Rows from block 3 of the image encoder of a small contrastive image-text model, named by matrix and row number. Rows with one number belong to one neuron. Each number is 500 + 50 x the weight over its row's rms, rounded and kept within 0 to 999. All counts start at 0. Numbers have three digits each.
After each neuron's rows are labels from the 100 images, of 14848, where the neuron reaches its highest value: "colour at peak" is the nearest of a few named colours to the mean colour under the peak. Only what is clearly more common there than usual is listed. The data: larger renderings of crowded toy scenes. In brackets: how many of the 100.
# fc1: MLP up (encoder.blocks.3.mlp.fc1.weight, 480x160), inputs 0-79
# fc2: MLP down (encoder.blocks.3.mlp.fc2.weight, 160x480, transposed), outputs 0-79

fc1.96:485456522547510517426449459549470426466491535500506507580558499552509472530605500454369498479493536492569558471532480427524481521537551475488448486454533450501554499511566466487563517516512527599457523540587463533385499545520585493518552559
fc2.96:508499483486437425477472505455515497542473523441549452429502502549437651545491608464484482502497354467508461366447547547460452512554535482410529570553503566527617491510510505451572535410469474500492470558526495538620519514527417510532527572
colour at peak: pink (41)

fc1.113:488505536495522535498532389510469440512504561505468510531497579521493529608555524586541465494507543445528394528506460445540525509513481505556545576455554516491423515483554512550474519524369579483439400424602512492624552425455530596520521598
fc2.113:502475515512577484432445430521581479510519430469581500439550425485418441511497536465469445484423504590458577442547556585496490529489462541564444460542484488590582473630518395512612502535535507537553535495471597519501505605554584451468529540
colour at peak: purple (37)

fc1.420:466467483517552508482591445459505494511483504444466511435432540475503546496603442532503527513477496527491427468436456528513512486495539523526547434477563516502558495541475528592428503417490494540559528548467542448489516462535452528601371426
fc2.420:540449595462478418528434582534526580418515462572570511433546451472512502555435550527549570517558496423407536509501623464514497532546455499416505538569546495535499481471448505514476510581439498458497483528429442478577534479516392463478544540
colour at peak: grey (75)

fc1.215:538540510598391578561584442525486546467471486551580510449400525529389563504581563612451476423504519487506556461534570557461463514477511475529460383491474504484566493563557475489460500513535538440467524473553615473485402471430508488399504462
fc2.215:505405488453521447541579476483435490509485482459536499554574450468467529523469486496556533625625574550572509522557466398525411501506490432491541540424430479522558573400518529521532615480422346485498542550583441479539572565525458573598427517
colour at peak: brown (66)

fc1.160:422535634518577485476493466552547555457434497587515489570491505497526506404612505478475484585433598542488466506465468449522468448456459513561467505567588509600509476536550556574461472485440452636572436500463500478538585439418561559492553541
fc2.160:506475440464505475456559461450554530603444484441441493569485531472469495548496497570498480432594404462601537498487488573580531539575560467504515585548533520501551385517478510467568412511561565458474487475493604550549508497526524512484543473
colour at peak: purple (33)

fc1.52:489449514518566423492571419530508509464465460495469601420590429502547473614490529559459495586466452460494472529568489557462477549537433445483348426511563536531447537466519483520479525500476527432479520479444569530484559474526499566452509462
fc2.52:491565404509561539442357498495441531546533507581397526466497545426560474415531457552569489579461501453470541523531460425539539381493541445528561396532524577442500439475528521546508477518571437495589518533442547528472614468563495512584497521
colour at peak: grey (68)

fc1.275:455581597529460498517555565526526469459497508518587512485515518472412520491519457491414446459560513542466493527526471599470508498443556432503424516560509448548494492476487488487494421410498422434556557455597585416548557460480518512502586562
fc2.275:457519475546543512515388489539521524547462482633486434485454537484539405508446534531573626503363591452435481523463498487534442424526502546571457564409544546558448545561516577477473462563542543516428493495456452455525460586524440472564549454
colour at peak: black (31)

fc1.213:518546492600496455548514507552465493484486464562482635499416463491390474503473527472430517473526525463474424444475566502568523400511530549502566542425609415399536460553528470515440548494596464488504441519527577502509481514525453580472378485
fc2.213:403482470467515550459464524392427524506400538473450574495530413520493481489450480435548496579451459563496465418496506526491475557497504476413544435616531549480468559460458575488432543508473525450465546531521440461487510465567432433511589574
colour at peak: brown (63)

fc1.262:551576559466451521436457480583538488514511563506433519434565532562518476445547540453468518506500496520517485484481387470446519447364464596483497571511489466491483477520500540480498515466477523404445414436503486445546508462460426543369546536
fc2.262:462438501441512467563492490448511456465545445450500496529512565448495437471435536545509447495545501460544505498510515437510522547544621479577439493508466517564514472468482479490497403548485440542442510575580516524436671506454457419558486544
colour at peak: red (58)

fc1.69:531526587423541484521496547636419470506514526475570426477585496455426495461428469438568505494473533556528434437444472551573460464463513501539421500545520453572519511623539482490478506522572528473514484433597470493534502467496557504499550497
fc2.69:547538523442463531527479606444492591595518450392399532433524405490620529489485496487474470522520487484566506495485496582495379433564524546437472458545473531462509437466495594466445393436466444609561432562520463514561502355425493468530537486
colour at peak: green (52)

fc1.397:482520493604545426473524454401478488473532519433467510443527483424480530565464464510404547448456444540468550541558461462522520456498549483606518550536464568506489553423470452454558517495502540458527551445497521475573554482562448453499486621
fc2.397:427522448476514545518532516538476538457496486476461477615546480561570519458485539487587519548473511535493503494375579569442595508456522432526556405523512479546545465569544510544418479507489536465455466490524445521480495511387505476505516374
colour at peak: black (38)

fc1.428:472499485511559594528571488581484588610522441517528567483476461510491524585526540566460478426409486362436485510488467432458524528422498483476488392434520507433480485440524547463513477395515482542512542577495518439429604603481465503511480534
fc2.428:563509478527459457565484507468471463463538616490604530486566527595474512485512528508490560486595480488475464384483612577504547543528555543475452491423381516526480509487506521538515518490486434478524475473419434498504367498464449535495468467
colour at peak: red (26)

fc1.296:548401479535526466485534436513540517444435345486603511530516512477458563510498453531500473548488485457474530460533495541456410521421456629607446519594467534443596525598487549470437456462433579485482338502552446492551510526490494564460525562
fc2.296:473528468509515535523439536526508483489525415522467445453584551539592583524523442505546531471508471521496390543485496443469490548539554480505488478488552541509494340480458601516491488386557548511474523426452585496477502413447522564489503507
colour at peak: purple (60)

fc1.202:484531529517613486469540496492517478483531505507582478467447533491495546499508391529581506539539457574532388434448532408565416420403484602457459473561545570492545589554568534544463560525497453505480500541531464555461533400459503509499445465
fc2.202:494452444458482380605423513432538525518492492535439526522438596489553514472384509513489461534640498515487503450491420650470471504444442463454516475487562419490458507521535517414463518405480581479444485515466491534477506466387512568407492470
colour at peak: purple (54)

fc1.88:495496518454492489442565493513401503478526541522486552408556594503564426530383457483539505465456535452539521520456494527466503564458503500459464486493546578508445493488522547507479519590510578523525480451466519555439548524574479440444511586
fc2.88:551575552463520516538458493521520509419482385518485472546505501515526592528480483472440534582464489457483545517491523474520498503567532470498471543575542541460488567588423458469533532508569535467489528564439503424629545630559513529567477526
colour at peak: red (37)

fc1.331:452457366532538466461489471543520451427468432498497427437489426570540486413496560530535557477580483537582428490525489379433611510453580495515403501535529444569555539512483485441530531476516480498559491377460477506446464500430450476565579496
fc2.331:545529535560466609554475499484477471513488493562545454542452561432399558596490559505513544543457555483437561459571605561504526514507470507474432576519516374458442508510584470512473466515436547432537481528529441472575475588471542445497478528
colour at peak: black (30)

fc1.357:464403404506478537481477423555545552552537425431460585457532547500499437534504427460523425421494466546515542514503478500520625539493493510463508518646502415496485436523468472460520601489523498488440400563548424446440513524495430432529459510
fc2.357:465503525568491432504498496477460497421428549463469463509538451530462471503561617474458508568535497537509546557406474565450527587385463573525485476412558454580466498512504520481488425582488536532385549515474570519635520486480585428428454536
colour at peak: blue (39); black (32)

fc1.14:442460560498539519435533436570549471484478564530484495531538455492441465542509452529511619599532420500530587549509532469532522398507438480429485531508563612524593458504456586495504430509554564541497444466527478526496472534473587534473438563
fc2.14:516496511583508509525516537505381534570495435513519521550497557491570424561599409449497473452470500558508544543509571570477552476419426573575489483541475505470431613466553465497519561503415471468545480496501443515445558532575503531521578619
colour at peak: black (37)

fc1.475:537467484452498490608472442575529504403443476455510597506548384573516521511539507428476521491460500474558514514509480449434541571496421547596522446539439556480609523563566552486410539476499556464447435462418496443452534515493532541537590450
fc2.475:580521577436532451438511559389569437566481482459468448495515504443509474561387543482487516492494556569437454510524459533505443454505569527497565510501444406469494527525513504556577477498526546494564540460469455495524480509521542486554525441
colour at peak: purple (47); blue (30)

fc1.143:621482512459519597538483506447449454404489466433557385552613467422480518506531507499474505548507540413526459466536462476527476464510510486462508496551575573457513518492504535522465433506447542588558429418536484521535541463522569435535510583
fc2.143:529465449500498483466503450483494503547498496403421619546449488493420464507570525459473444540557365585591499549531526510458467471442489482437522495573542499610479402498547533450490490505542561517577594462601492490462461459432513518521451485
colour at peak: purple (43); pink (25)

fc1.161:467497515459536378417549520531523540532535471466460509502492416491540482466497428518514527491484498494456562438518508443500542543509528521491384564522514534431523527571525582558585487512475542447521537637642536438519543509449453497493450556
fc2.161:588560525546492533505412488508505425474536507471473453458571490567398520496588468509514524496579421530451386521575488561634459475455475453436517483476496473454492531520491434495427521554494543551499507420547451589511519584597552497540470510
colour at peak: grey (49)

fc1.82:512589591458375450530399517513467575439561520408559498479540520503512484591451506515489506490402499557504458533423503485461513521488516499522541404484492467534473500428482636435523479459496475510421550537579496499468526467474538449515548454
fc2.82:488504424464614560522622527502467476513486467539503544539467510516527553445578462488499531471595462428566459426544504555533473539632519448443512492493520561423505592467530452527450623551459533505392506409461502501507468379417495569566459520
colour at peak: red (29)

fc1.229:444570469624510505572602504467467489531418470396528432525483446533465476416589507549507572526503486487461490550532512427490529554521451466471541593506529492382450523526484466475501519432475418607448438471539534578504560527551499470466492506
fc2.229:522534560412651524548427481496474487473499536485515484457509577491552522495446446552530505462528579468462444456487545543505466497469487519592441481481501510528506512453484462444538545573428526436495545551566532544458449351600585537428481500
colour at peak: black (45); green (37)

fc1.370:520526453549526543460537505514589467504501530518507522581465523570380518390579464451497515488511503556441421535472521459491586531536569529499539515545453431479533554495528498463545573538396575415556484413546540607542455477486612471459489497
fc2.370:531518486487467447481432586557520552449452497553380396425537602524451456517457438436516607519599482485617458470459529521497566582480501473453503553523494450396381521480510514506458473511549508504439489595554500496425454517499458448449490409
colour at peak: green (35)

fc1.53:456503490500422423464514547534461529488489470473462523474521430646401545524562455490577484587505478528463483400462568474589516499516511579389541423543464553459512427421384463443435523514526518542518423584490532486470545438494525460434531553
fc2.53:480427448484535541588413594532383477548480442531557485447415595542576421558468556547528494541459626501546512612512573572579416535564489540524473470423481465531432452546484488560518491525534409460533557506547391484496397588492462526456487447
colour at peak: black (40)

fc1.170:470478574584604472439568592441513525506498393455452453576470518508473545544536424562675579584553486536492462460522529474402464471557499552360462499544497449508540445497528549562504509519498446563502541561477504494452491463613551540495434532
fc2.170:600530510438463448528435522568392449483514504530551484467510481555483540462460407524517453509496513509448553518453493468578494522501533460509493543541619474506510541482405372453523552531515513407495408528501548463455590486425576551580565472
colour at peak: green (46)

fc1.200:406444610568544408413551531484518503609551448518398490569443509598496546540593491493428552495519527534474474569510486568527610452601620502467500568575581505460513468466506541485512550501541477563484467495552565496495538547523414470497481533
fc2.200:580541526534525471522452452472485491412553394389558436495543556439553520508501544413471498517500439520498511559408445486551463587469446572438512512608426496577499481431516514480438473502493526449431472497554502374463425490458530493447531479
colour at peak: green (45)

fc1.472:516573486536452508564533547543548491596475471498493523459531571475493503481558395554459450465499479505549524578469470499555549494469483488482474551474532458419483553461515570455466489392472464441517422581474427488449459538496475500495496520
fc2.472:530499550413546402556465466400464551544470479457495461519463532517552422477484570512507540470500567436500458435483439577453510592469485512489530528548534508497518546536495528487470459468467503588500576439527553478490447473646444506481485532
colour at peak: blue (29)

fc1.427:394440547459528488535548495533552452464472472465490524485496530474503509492478466496577458543476510420540443529423533418524435505454528511487486582509611497552502515427516566409424524525476582434447479520513475465553457547490583482466514624
fc2.427:576517564504544519463502532553482512426575391546495476450446471540554494485471555531536469477555521524529530500513499539503438552579529524406404541577542479452499539479507526503530494487512527460451457453438555426456539564601476568452585643
colour at peak: red (26)

fc1.9:530509606487548516522552442536426532455414438510476499456616613417449515506487430457466406586555458481470426508475505547505520448507578521461556507510493483545558467508371497556491542462440590456514371460527471537514488509456538536502557441
fc2.9:438451545559475433459524558541528520479578502500583471520364512522569625581540575482576540366580436516455509517550520366495561500471518480469448569539514534438481499455528412498487463487467490562553558519466523562533426510523533491454448500
colour at peak: red (33)

fc1.118:485548483580377477456532467403487486489501557509532456479525478447441449594520472569592583527566439425443533540543433462456539568484535564513641487519614476467531497580447490425456547491554472580562475441534432440512490401577523522523421544
fc2.118:564462521445516501568554512546529483519515502537479546571451579548563544521489498488346459498446568561512539523444483534516475590473503416573559553526520444506486538626518530495523454450481553473532485584433420567575574631570489488521458565
colour at peak: blue (34)

fc1.176:469444399433449497466488489550529551571549479477350529555519524527509457558480512505546526510600399542364506552450460510581533591533468478486548516480521565462488438570628489451602451589448501529523526551480520492474516431515559578515424553
fc2.176:453569545557559463516514410507524507528499531533603489422537472459428525509484540471523566502409492490507573471536439397413516482531548526562413460448508527457493598533435451499432505488525552519447555513515493483519443507525521417509507449
colour at peak: blue (41)